{
  "encoder_arch": "conformer",
  "model": "audio captioner",
  "n_mels": 40,
  "encoder_norm": "layernorm",
  "encoder_mlp_ratio": 2,
  "decoder_norm_position": "pre",
  "decoder_head_dim": 64,
  "decoder_cross_attention_every": 2,
  "residual_init": "none",
  "beta2": 0.99,
  "beta1": 0.95,
  "shampoo_beta": 0.99,
  "batch_size": 256
}
Rows from block 8 of the audio encoder of a small audio captioner, named by matrix and row number. Rows with one number belong to one neuron. Each number is 500 + 50 x the weight over its row's rms, rounded and kept within 0 to 999. All counts start at 0. Numbers have three digits each.
After each neuron's rows are labels from the 100 clips, of 14848, where the neuron reaches its highest value: "responds to" is what is common among them. Only what is clearly more common there than usual is listed. The data: synthetic speech, music and everyday sounds put through simulated rooms and audio effects.
# fc1: second MLP up (encoder.blocks.8.mlp.fc1.weight, 384x192), inputs 0-95
# fc2: second MLP down (encoder.blocks.8.mlp.fc2.weight, 192x384, transposed), outputs 0-95

fc1.172:506467584519522478501450449492481482480420536424667480495494501430538500541427456523521416451455533475524486490458506539473377470503478488493489493514451553450405434550452522504571451514512444485532518502519469600556401454394566443430471608480532436455507492530402497499557437512459490450
fc2.172:503560517553580547478478503622501554527459504496554574554494333488432434494508504491574475448552459507568594579468513487499438446374505438475520498519488575545491515516460477537554614547524515512582529409443421534429500489522605519422570462460507466430522545423496507522430547494531433599
responds to: dry; drums; distortion

fc1.295:536628512490518472504480519426503598410559498535551519525527435496591488458454531472475452503472504493466516551525549576534515522504409491486510395384442444529531556523521409420446507446477573569518482501546509496448472494422488450557475543462486552470550407418495503564549526399488402479
fc2.295:582464500521451537530539521518492501494423616536432585555515547555468531448587486507581475569528487427446502498499506462526448574511596536510489468515424592442550526496606439426514499416508465427533474503484504491429408554430515503500493524593459561514572497548487455489620535487418558540
responds to: dropouts; number of effects: 3 or more

fc1.39:500406574490540557507499519557526533534606466502544479533512374490470482570502501439474561528582471425466425462482495456470547419529523523510494468416588478601459504494425455497524402483488491435423461479525541503500548455459558505404414471449518449518522462524496461548521480530548433479
fc2.39:475374486543488432474430516474541484607394446452453545443494523508528514480470515561510542520539559461556515521438463490535417501613593465534503469539526584586522482472459523548535469544441517523508527379564506441483498601460499510508391532527520390433552497462616501435524495456529491439
responds to: telephone band

fc1.139:529421487439572465462523389549533433486500471553526564451426441554531526444431471499376534565486482488476524488513471464443500486483455537520432503487443503458501525530453494533558597497504485484487364445573518463475448515511475432510559605468547453469670425426519538493498490533418495524
fc2.139:511517548437515517451417537551521534518479476462589485480500497494382469595602515490470551462460561526502519523473417553562462379470464386419546499518608520482561435516489433539476497539518527618479457497455574505557468528421446453542440483536664493524532509468493564461459434371401504475
responds to: band

fc1.146:518552516514461575482468471523438413494408503442429501527480482483474538522512469521422571525531486524425424474585434584442485589509486601457492554550444527414487487463440460476538536503549439549472490473502536476536473503489449547525554561506493532498615472493451500533621520512521438482
fc2.146:530451462551490464467415550521552484505440520593456565565473550497501493469432542499548521508536616574523575470573523522533552404535509479466492457496571502493533582414571588524512487528572449536505357558561597490540522478495421468456491499551438523537507531546520576520502497525484433521
responds to: dry

fc1.273:415412448576544444467494479518604506479483532483497553468473507529504482535555470471423508502468626486474519517511504589549517506424429441513462410495535455527476560442505474627518486560568517477553452511458522490520489458479502534467519484543550462592540556423512469483521487570482494530
fc2.273:526569479482548572525498517493478533565457416530479541549549558481479425515531524577506501426462527516401590488575511533489505419469497474492559476496501546479553495562531503516497511505477497539580496483449573478438510527459624488574461552573396509503503495518426613466461527499499529568
responds to: band; ring modulation

fc1.223:604467466568390458520438517481640505581585461469523465465618506466508439535456572587492505585495452503501516493452443368506475465512610542596491499516569468484515457568462412542427487525470427548454472488424534621609464450474487556519426491505492498499551471417383511566490480538477528397
fc2.223:481461551544486515480524523567454518515418493535480457482456527539498442484479555449513500441492473478491383460526438504576443576400524560553460508464446460514410486477465496588552572639479537494445472540554462496570540509438506416495509435502469426429484503487535537416514487406391483552
responds to: telephone band

fc1.368:446503450422575402462484562496595533523594448589512523473417413527515497536436463430487435436589514535486437483510434545428544525422508432580480479496520482463432416469521485479553600550513457439488577486437510550476489551506504489501504471434437520493451502535474593590542449566566439403
fc2.368:462528451514551533509570457531487591535484514474454453445508428444572584575487561516490456437442406462476521468490494569535492485491494581506443482474443452476460578513483569459531543526488488492494582478522451550526555393463554516474417494431440518476443524535411501531541501532527433484
responds to: distortion

fc1.71:560513537533474549587507484536528478459484479498378485494492457543527469496471471486545530493480514524492460600543611539477581476500420425502551503573445569555475563483536505487520505570527487498453480439551516524448500434470519391508584499577562390525473476550446534510585409475567468631
fc2.71:519465461494494452506366470501631405548508498431495521560527615445551436489460543519570510520413468488535525420475472552482504507537530508424547506499401503508479624461413547448543481451445436463427539497495461506646503452466476510474490540522467553472467464463564451523425454519562462441
responds to: long reverberation; reverberation time: 1.2 to 2.4 s

fc1.277:453529505469471514441523482554408446442452476507440552489521456588515421489494458474515535532482440533548400490540457463570550466499448487418564494495391511484478560473515546524534389432510477480395446505420550540434536513554599441462523499551424496479521501447523513460508587616511518413
fc2.277:451420390432400572577592624528586472470587413543575551504450497495511547442430425553477477474491518538536420583492631478578491490490493510486477519500451481524576545556474525503504550574514456541469465504437552468480483501474527590608424574593524555450514489456495476428505472476522447518
responds to: far; ring modulation; number of effects: 3 or more

fc1.185:526444561495471477482471436545441521487487467466460467493451544514488512462430542422432403502396549536438477514424564454471533524563451439510656517464523548430512593447494453487440494591408544470437526507464511389437532483454410538540537476619568499484615559445556453453518578476454473557
fc2.185:478471450467508503533515492527488478537581473589537497471487488426508449407558575526554435473441475497530471528503501481461532468489387558444573472473488499476507578504503556509453443587485493524538480507458421474509441549403486574467520559409544483453506431477515550558492422467362534534
responds to: far

fc1.260:497532526434507508506508458418541503543571476456495452454442469418566435471549463455450443458510498595461451562518462481547527434555514389461599536414528491488512437472593499546492467504439497464442503403493414628507569545523522465498495571553503565504535441490476433498354493506545567457
fc2.260:536409485571628530485563521477561486531537522485543632449522444602538451499551464446457516492489509584492488460462508463526515426433487492555461459489477556555506546398484503464531422538516500591474468534541453499599487496500509490416454427556426596518458495462443531516504434524525486550
responds to: far; drums

fc1.175:576521494569675547427588500565507544488477520537437503484574455527575506528425542434487522487548552446465483538519492478547409557585493482474487586447511492516517517545505574534491500452477575529528454386481572571484551569517553431469532517587443502463517432565450570445596505544455505509
fc2.175:557495571474455529570571506458480603564534481483557625505518505511562459514456543551552564466539449457538576467420532446565536562417507461458508451484550464483604400434510516438538553496441488493463451552621458457510522601440459507388483450430498512590508481526470479587486474462481482497
responds to: drums

fc1.130:514495550435511417443668534510480472494409440531478528501457519564546451484441560429420489462435488486564507568553396476456509503424485488500550492520477539539602458484500468480472674444555641533512469450429478442481446516439540436532437445588525488507453485427395542525433479600451542517
fc2.130:441589439507517484542513502547552556456474525467517510595559551532528487480467399454564457468515471534433560539469495511592555527495541468472431499475457502542586602422381420512497542445512479532477444502571487529572430519551519553496478527462454486477550501457451535554502409440532545463
responds to: far; long reverberation; band

fc1.353:550517533535534564528505495408433506573529471530496571509524494492555478440504532525481507551463465581498630514531506518498508479502496523555526505600498465422490485507451401542522559486445504519450437548509483419494519489419547561470526563529546507504589449418587415531454452551575449507
fc2.353:516515413496527420593548498523523497557535463561400504546489487536537495460412523513422522537524444516525515465491468533453534503486526493466550591428469522552502528565458419484447494569557515433500536418510486419449481401521585536464464506505606525435558545336482480375534492514471439490
responds to: long reverberation; drums; reverberation time: 0.6 to 1.2 s; reversed

fc1.161:554533526619539460487409474496591490425533514471505419517449519431533518540470354426471496519518504495499595565471509470528470460497523444493553524576465464446456505545460498536520471560489558481461466542529540454513568539527457500517513533514468546585485500519530618505530483522495552396
fc2.161:555498532506516466540498555419515486449559551446460478500454537425474442499517626524491546475465512406489499507512495507456586561568518497591549465469397422531477586515461499490553491500447534476483508551474525430483494446421395486497530528502459537507471586491438507560527569517493511508
responds to: drums; dry

fc1.181:405442610513497494486533479447468490394478495429508499466484485558446492433505452490436539517518416485519429470510597427473508513464477532526564534515552465535598498517469462456460438516537351461440517412534590579514463451526588504423549519501533471447592414540501558464590597562491507509
fc2.181:489573566535451463432496523497497540502479550503501506402574546500563537518527493561558539499472501508490485515486480525642460371614617576484463610504445401546539442472545462402533460515431478466550463444490478493436498504456510409535472450537609435453429562562473536541471452505580516386
responds to: far

fc1.311:516597498508495556486512419512513490429440512488543449496391586519478461472484473503547517417480503515541552495463505504469583560538542484440480420468474464545525461461422562409508467458465456478415563451534489459470477398399508601486505550523522485528545502477439426495465523513468556506
fc2.311:435557512564459421403484448456476560508422447494521494521507525574597435542561608589477497530501562517479554492473563515479464429441538571460503570580553570594531513559413445485502438468551448519583473529521530514431494489468469537471470440461531518643510492530488514430441432494563458474
responds to: everyday sound; distortion

fc1.360:596472480508415500440470565554532489456539546461502480541562516529500503474538545468546520544505548440441626475427515594536465501428582498585513537473487575468464537452526422539489517539503480527554453488600496489519410531480475459451496519507501516479423561382537535508498458402498506527
fc2.360:478551462508497550435442493567641458601500545546549594447525506451446402502516509448552526464504437549477471426501513466439482474564478569486525497514495438418404522413501457495412455452543455538444573432545506517501502446622485505541497485563464533463476513529476412427444474474571468528
responds to: distortion

fc1.322:555509467526479491507408504636451566550476513508469464509448464485589471504440463485460520487397543567535577486429570542500517504503446518499584408486426498503477472486560552504507481415474387464597569499483467553482491506500511498375471430493540417494485505468447514470416548524467593524
fc2.322:462493496542628571380442429490512533524472430434539470418455571497538436547423481526519495537476492485494451552500380503520497447536454432489497518524450487425445495528419521502467562507506464418460478478477541521490545473531449505463571587506509463467520432512455447596446536532433454494
responds to: speech; chorus

fc1.147:477444541500544491485525466431452477405542501515525468521477505599428503410452464569597486513386441480535454461534499497482557540410465567432488501456517478520508531506498589483473546522547564468545461570451447429542547451499545411391557410454572477596403499403522502577504474457544533591
fc2.147:531524477604535394514547461589569530528553486477426527490484535504476544420582439560516556467467496524553481469460494487516513541426559486471510516506457559468505514545420497485501486490522494502467451372591463572462541503536464482468548486452440486586513522625496535567457513459512469476
responds to: band

fc1.197:591525515414479645507432493514451438553466540473501499535455415419485566554554433521396505529515595538459578498483512534494476487473504587409455564541444536501431451446440544492507512486468484521431552474547420475444535463530445478499553555508504483440487478419470434512466567549483417435
fc2.197:454468517454451554482477604453502585492583438505541547497455550607542475500561478493423538556546560424432587515481504453505572453466610539472446481477549567548605426594416432513485589622554471509507476553507499532519571563448488539553491441473465585518447505520537507500487449510480478589
responds to: dry; drums

fc1.248:567518479467471418429447481507552544490522487489414537529520456501569485605501531528361528524488481520445466544457488445369398500450385478475413628569463452497517541479492608485493463583561585632572431525506507548546434575453493517521567541520450535527487503463509404503535490594499525492
fc2.248:526523506501446540370574431505492422458449508546507470551584443531468501438341537422459481611456441528500469549409565548460550536453491635481432432499476464642461484467488489519503516477497565421498470445515384561551524488467451477499460541537550425549478522515612453507525519579553436521
responds to: tremolo; band

fc1.323:492500535496465510506434480557538439477526430488530463545481454461474494453460504438553488554459590518563528488524471477465478522505455554490527553550515495445519568613493461664507559505496502552553371476486510567444541455535485364480434510459481534439503429447509407573499505465463419488
fc2.323:439476556494487459526399457494447462531472541412519427439520450548515484566502582506550542474381441500457415541487560549570481414508554486613475470476451556491616444548579519575450530411485479506569553520539545455516548501494515526455576566547477519504498550486442537488569511514467400490
responds to: speech; dry; reverberation time: 0.15 to 0.3 s

fc1.278:417479582424535434519582520511438481491469582489502463455564346410436474422482474495478410532532595454466458502510511459538379476509523499475463481427452577520424531564528447442513481472460495468401529557498501468573472447492514426412561519457518480517430522486567526416471408538483569496
fc2.278:439425531527528473457453402480536565499532457509460550515567494598521476480477455446439504538435550497490600522481477528501487580549385539517430517552512463512471531489498488524483547546555426433520529488481418472469376444569450464488577556588466532518567529407488479500522442457546550503
responds to: dry; speech; wah

fc1.124:494465459517609423447485448475495487498506442490542504579530459461514512483549541575496514526448422454514476505498499449474497422487464463539525479506477596456520469495521459475467421506533530442417520444456539467503499549491580490449468476525501471507674515554554543431401381495428503456
fc2.124:468507527509522549551557539506547470459546517497474513408530480583468513532468429496515442533513519536534523461598507512461513556426658494486470498506456477443453558568570433615573429486613508523489504478531558566582514537508431491420493476502447495518499543533478526464487458499561465435
responds to: tremolo

fc1.12:446569573343465522535482560518584529463421400553458516409429490517487533448483429451514532439507503576464554483607377579531469462412481398509498490436545586542542472559498397496561462526484529568512502576535518524494563512555455520468535469442434482476451483499547376378585498496534597501
fc2.12:411518511482545521490537590489547446527531477553460442474471503497466486491528468490573504449512443497495544525459557494351429565552553469490416454530461482484478467543568494429510537506475425585512447518476520499480492578477494468469406522476492552495499377457487447546451520551536398426
responds to: bit reduction; everyday sound

fc1.255:525477475524470521547512459479475607514558322520534560537508419500517442326458465486559499465454396456546539453341514423481438521508520468499538485505516506569553485462482501498543520473491479539508495623492588516465433466429514478493529526435583526482524432527516504463525540493473497462
fc2.255:370470515404473464527498522480495523495444472496431466470434574503524533473510461514542464556502475636533396466549560447511390447578577492426515488528400467539579485519444555499588434472558427473514585547545451434520558526433580507476398479501443582450532454468557455464437503547509437541
responds to: short reverberation; speech; bit reduction

fc1.162:473472445484482494542487612390503484530481579530539486587493478556459558411504485520518425458532541606549493349504470554437527457463450480418419503450569565511493501513515560497466589450440484433504448414400528548621582499491476438607512453475515531517486431538423535391436607507561421457
fc2.162:397592533509570509463554516418454566549456488502450503516502471500497560493523533507579538557497450611489524544496449520561419559483481504470539480521441528503509439585496447594458599579477530546510470452453371441503490516527479506590509510525468500504440423543397505511573467455617483416
responds to: wah; band

fc1.79:545456482470483418598437516487453545470564470402519402479543524480471451471518489514464463496518492427483599555469560579530587458566487466528597497494582468497514481461475456520546406490636422365570517592487491501411533498477473455441488487569467493477518485580440400441373525571528478463
fc2.79:505417550459457401480495486502569536541532417564525524481551436495574557415561397498475559462562607565458489496521424471640464479525422552462491468448403507583561485449454506491540478540541516591517525474446401450472442533638441470542531511469525552497498459422528536471558489535529528520
responds to: wah

fc1.272:412471500478532573529515378562432504563454500526478431390510486481506436504474552488534489424504541487600523554546506559602519493555582470530493535451475588504472422523499520558554487456467604528388485584494520444452519478460471544462444505480505563516588540440496532500523507442592464476
fc2.272:537506420515531557541490437498513501488583534466583477474467518513472534494519477510436485552441513582452495504492458492529481544492557504515442559437511485523491538544466467460555330530437530588504431445556573527495533469540495509506471520523441458630478463525469508473465484582416508535
responds to: band; wah; number of effects: 3 or more

fc1.367:475493460516443512520371545528530519569480455497523652469502384475496490520478479488478466479495482483452511487456539498465545502429409402465512459570421427569525452559489414409539477430479565389488435561505543485486512427490408491408414497529529519556536556502476470441451521485552484435
fc2.367:371520596492504501584517579388574408441536534434525477403429612451477512444524593585539477448515497526505543495469601490571495412502497468516515578500493393566428547546589514539449477521519402520480385486469436490530611490417466607448554445431499455456570540516535502506586508492435481515
responds to: distortion; bit reduction

fc1.193:529476561461486540495480413541535460512455450409490455484427534476495493561502554490574489500391471485572441517487461541492430481438436562468573557521546556449535450475506459437514504496521592448466515497431524531500534502587510480632511519526428496558463480444428481517504532497630468422
fc2.193:552514406472547525485509585480490555411562589441480476443497523460495520506554495451441462520454497531624411492537533516414496481527513521509540439554463506535537425448537631474476519428488522532441526549530584468572526419471508446566469539496572477479515593524561559503555446502517569486
responds to: telephone band; dropouts; number of effects: 3 or more

fc1.232:583531598488600503503533463419582546436421534551559576575426422543423542477517491504452509480572527480536499478442552535575510409443456540538490538583444495535501566508570442530496500471478436559521538455546473497511484469504434528521503487519491580544542560395557449491416523501591517456
fc2.232:536555486537390527472475466473516501467572518455505464467565482632371421543534512438515381476480512495553445497505539460502500534443463557645522487523480587432470442429371462475513383527461539504505515505441522535538504386559536505586501589502508561496532513488451457533440528529563464512
responds to: short reverberation; drums; reverberation time: 0.15 to 0.3 s

fc1.106:496525582541538417483464546458430561452479536590513598547593464558470453412491421544516493541446469526535527394441537449419502510486430504512536491475571463484513541460485377469536555514497657579442459587461491496494515471493612489559452547452596508516580491531453521508538536433489487606
fc2.106:522509521501544475505461398581513534465473532495464517527450558432391534506443489508493499556463487550418413487518457471464450400559516514526566354473467411511492548519520512548522502578437480457482466561444493477548455473460574537486563558515514391488503519429441495511504507496472458523
responds to: bit reduction

fc1.62:559570524514402513427474470481469478569500467512465513478470517525516423545485468511458539555522574506418451446507554390461496457467466505519420481513449528507495408428555515585479583509492479567499503597491439560508540479565435466477492542548462473453495536455485515506507457511491531576
fc2.62:511580532437550574540522511474501522615500604531509439548477520506481485496457536556436444443542462466523480524506462495501506508436474442485528437536567517470525600513508487504505486469518507404357574492568537520456448526512519479511499523519473499601502532518514579451478592620585504583
responds to: dry; ring modulation

fc1.293:514496493523488520427472458478536476501574505561550580470508494459445499504513533613521455607520400538402509519565525471490514500472465449627460614524496541573496429403522553506570583570479461542522460481490568481515471501611532533498439491592465523497434530434526437496518408417501550622
fc2.293:449482496485407583534574464412423517467478579541490558563521534525453584527460387563534515605518504526541561572500441610497490524513444513447475435476491406455555555446494440428536541539590506452474524496481492504433435470508409494465535484505558602518442486446478568461535462499434588469
responds to: drums

fc1.317:517516514503469571503577425477535496532512542486551477459574424563487590432467500419560492453504503485540503499431557451571540418501531403446527482465336497575565387438450465455548515547564504448544411599433462522538479477534514483474494590428495528510494459503535468444567455548478431478
fc2.317:467458393416415438490491490571480541423556517561517539484536569491468547493528426516486484484472501492501545534548534428494442469399526629465471499523462522569469488461556462509555435391537442506539374521452507420518447561433489488518509515525530533558490582482362602504505469551455537487
responds to: bit reduction

fc1.202:527491441446459519516457459548524443434619473452561484434521503377562516396459503439584452527526531543517457522482531451475522543522541584517469557480533595527490394462518498507488511458501484447501462547511522488457558473519501488414500607603464483619478535523412588431540562526517571535
fc2.202:548507464460570529468581471536488540639522449441464455552492486588554436499485485404518490506532451476501499543451449481541435538453490440514551557489507449459509505487547451535464327516505457554568505515521505432575539432538490483564485487503484614419550481512442465467505501460557388508
responds to: short reverberation; reverberation time: 0.15 to 0.3 s; wah

fc1.78:569553544474451554394487437531489527485471444505489605564484433485426535460522485540520510442455435495514513501522485528532518540530470502477538597460457450507622474606560421489487530501470467545489503486419336520406454497459461464464518485469453415542534462549470497513569521522508496500
fc2.78:493481358462419490505572498495534526464437522525579509576492501414484414601479468425479462475485526526518368544517574534498479546486542415511576487555552520528407461500523506467568495560455491512511514601459515493469552568525527503487550492483447468512516498500535516519550548493546602508
responds to: bit reduction

fc1.46:455498532350491474450467623510429511517480418473465556518468521468485495597471505464471590546572431526533544496436555612457459440492442399508574486551487470513486510493540510500513597572467449497444567434472601412472498471542508483402509493496485546445558423520473458473469532445469561507
fc2.46:569452480563461403456406505548540511531529481450518500450489508561488516544450447575430486515482434497496496526556460515553391525487499507528504500487462569477368525504565568551460556550558471493565486536487542433477481626567547636439381541448549536479489478628524471522568408436542431522
responds to: band; telephone band

fc1.247:506514454509452442477442508505500499512519521451532509507539514513460534467465507525538455534485493538540372446494496457543526446562504592469463525486491454574433470473590526471527393451512481533466485557431587453487536449392421502443478601579473507484485480582590547477386528446501479384
fc2.247:538513504475423473502470522603499563502486558488463439459426460553526406561523532452470518408440509510523641537526403516504522498646468416575505506455540518509489506455509548395508483502539436473459542558524467463508550509435512496431439459647558430595470439422436412518459477473543434460
responds to: short reverberation; drums; telephone band; reverberation time: 0.15 to 0.3 s

fc1.0:509370474465542563497514463385573491478467555476515455576477461415553506485492509548566527415492557527482468455546498496481513474555531484610524443395494612476553559457528480588515428513549424567501511533494471503567369450451616537553544436519531408507555521525499483502532468501404499514
fc2.0:553455579559577460501481569400494482471504500517459417456495501484432543518382588515482525557516471449572458525524540549460525450469412565496479507512466510547518506478447568458520406495491476509453466495628481542434412451595404524552491439444498484486545434564400462504491467527445484516
responds to: band

fc1.2:425502503520449470476460587480536501582473488581519570518528473576486516472500429521542517434467427509485431601421512467519511432509458472421516448463507435601466511508571517580520542495533363557509537562563379418542443539422486422449495450568503483455499522462477462526502478403493408427
fc2.2:492477483514451498581478448514534544469484485444466567524493530531532479438535411450465512422495551613493442441422490433392484510503519456537532504570557460575505571550532498565494430516476545536530521487578495513450542468509460494396582469484550588553394594531547528500505508442499529459
responds to: bit reduction

fc1.336:471441428564519533474433517521585560491528474428582554547571456561501465620411479552491434535471529442562537478424432538494498550551464515509580544533474446478471500502470441598541467498465490450522535523522537466573484459564468469515506506487519592486549478599507498482440497537540555550
fc2.336:473548567497506488476519464536510551503503416527542531384528499487447489411460380461571579519557469496542562525559596458387472462518495606571548400476412495490546548490515555463467535443507468431509442469546534475492476541610536439571504551518475514472448516412452543497489454538429534560
responds to: telephone band; ring modulation

fc1.122:453450565441502513505452495517452517554493401534447503501491520466556485507504556511483561537516506554461543491532480459464477522468444421492445433621470542479418570495520489536454463464495542503415505491496678497431491443498515458441409515543523473461442433401573550578437586548496556418
fc2.122:433496536555490550428463461576517512420535562498505467484505478486568478513541525352531562510436552509510461459514536563520537604479534564596487441516576468548462491444551474456460558472471605412436542470488476499529465538480508539498496461395476435524567507465582510517518464371516503459
responds to: long reverberation; speech; ring modulation

fc1.22:468506566446476529434531505506471530510460488452506575457521484494457447510531450465467634497480476562510473471545551543406496474475538530472507449577497475483524462498514444565545532530575442486514500526566422482464488508583625489605469498523468490569448471456521485486509538526506463609
fc2.22:548487483523453461617457429534541548507490441460570447506395553484517583481431432425481518565463540434477505539383487522537505406467542481567580453471530509465508574424505379474543494568473545450445465521524500569469540529476410591446383468535561525516516410508415544560447466434477460479
responds to: drums; reversed; ring modulation

fc1.104:444442479559486539545525482418502458538493483484451486511499470477411507481492427496483527595580545610510427498549488444498561523480444539447461440522452571508518487470496565483494526481538530428541406418384492456511599524574575431565587584497467480423540477483451505512514579491500513533
fc2.104:416518550505454530490550500491438469371504470437511525452551556380474561490498586546478584425434465446473552553468551559487510491561479516642508478604564570544455460469503554506478466499480514492496457462513483483459465528469507473452567544509519513573460478509544566525584550487558481517
responds to: wah

fc1.366:439458446601496547508566544482474443449530427569500537508500416479496498504552488537502461527525489481444599551501488590516564452508437535566501453422499611486444493555468485537548448577506476479592482521587552458557529588562408495464530546472537480460394524390501528522446434496475443477
fc2.366:477491428465498499544551528501512546484527542497403535515514542421506475469474569448554556487507447467507438513371427553445429443608494535501517570517450484449456488644601476441496509503514495471516472555501337425515468456555466603584500501552476461461494478509524509535477462446456484432
responds to: wah

fc1.313:473589558544537494475489521460450523508473484417461481464494485574473508580533482483525464553532429491506487425496491475479461642454524528536537499468413477472535506553448545552524513561501551442506586488583481427506523523459531479482478510476530625449516426409545477548378469516412459421
fc2.313:443567469463398573518481518531520543547452513564472479484480574475530437364582558489534457445497452436549563567439342556428369439475508500535513546401518439514554444491527517486573494560509459508629480439488497424480611500508491506545480565426479413423538496461501486479514520435429541554
responds to: drums; distance: near

fc1.173:536458515456543409436487499493445475541539486444468574560546478489479505517541566556479390509528499435562427474450557556479501521478440464521454420452519520520418462509490411451553483488501483558415449461386557504499478498435419495511603510454449481499489384487489553595440535521511539554
fc2.173:498480519532641457538458494549428447487523498528444501490572494509475494462516548475485516459549527569473441567491535522496568470534533447562584408530554402442364463500583372527474549513458566481491549547526527547479455553565585527584475475422496507569496510515575482451541467556479463526
responds to: dropouts; number of effects: 3 or more

fc1.38:544445520517576522522534430510463488544512618466502479519517488490538475520467406526479532579434529452524394477512532515508487580384458529472563448530560420531542498499408506446462375456473515439396452482465529504464416587464471496409509484436494451492491481571474394450437600569584540543
fc2.38:489569570546509537550473482561515503493546497528544499548595501484515462567485541447473490561452483525426511595487510461497465434456367511513483430446427532573541497514534556462467519408522438510446535471531407568489496449572451530536520505487564470492417523584489377467503526489468456514
responds to: wah; telephone band; number of effects: 3 or more

fc1.145:521501554459424472420416498559487423457607509473478542513454514438431480449509418529459512505533572537522502430536442520472520510406496442463470477447403671475482459467450573434459505464444516502512523466465577465473554561568528400507502481442498494480426560616527502554557574579479528507
fc2.145:554423471513518491643500532538548522534519499504499573521503541531468454533545509465560498531647398641515458431579495528462521437477452491490608540550470465482542523428513447546572538530584365477516466501504468466499517467457601531554534486554435587491580478490483493627583463530540446522
responds to: wah; speech; reverberation time: dry; telephone band

fc1.21:504503470459470421497452499479585490514440532487493433524354462533464579545577488507490503498516535565445574550554425468520551509525478444512503599445476465521438440450458431567562478479507380541445447511582524454484400481504506476552569506456512475541502465468561423466450515492445515536
fc2.21:526508478514419430478543461600396521502513447523510495496523482572464465459488539430449543518596534452496530540481445489455536497508474556438536509481516547435574453480521571426475491550488605464469457520558525531504447516505510514409481461425508527519516482464501540516449508499589467434
responds to: everyday sound

fc1.199:532558528490398442500439484500442490473447517568472476445500448489495492517542508537459551568609529476534502419453492556452554467519405480455509597464471569479495474492600525452529471491490450500412486574445586508484436433516447438499437517523539513493499450452429556381437493525498427445
fc2.199:518522487535513508522504503457476446486551508500427490531535448425511489556442672500502516436600513574544558502503515483394512498431452446522502430500519438513508491501509507535502363487486513494599525519574552479562418542521484507580522499444501417472542462411488595410450453512458554499
responds to: short reverberation; reverberation time: 0.15 to 0.3 s; everyday sound

fc1.44:518592454415426598506459573527510576527498443538494525455471546411460528543508551497435521556469554536499483496491499583426509445464333496518488500538407552499536510527485508544447446478578545474511488506500484535492472569531502546441508502540466433427471550433500508450554472507541558563
fc2.44:497583508416477521448498454526496493464463546508543477564488452462488570443448629448512488487523519532496545582590466528472556566433512464558429479461385472548514466524456505553634547499524511513583448482455486518555531418484538470495495553543585562492482514543566525433487532585508578433
responds to: short reverberation; speech; reverberation time: 0.15 to 0.3 s

fc1.66:493526526464558479513523494369597618484501461478540472363542444537503550469425459502510477473474489594416502487506476539477426485517534407545492486402442420530576449476490455484524474480581435517455479489443461438487475442493441557467572482339515517604423529528427416554513454507518493526
fc2.66:460510453482390405529580429405472526476500471557493434491530513486500579522512517490483461461559448538539450611559522461499432560590455462440495462467519505515480519428557491492539462471478500470578427529501422481555480518568520463515521577417515558440568395485397500469505446490443480601
responds to: bit reduction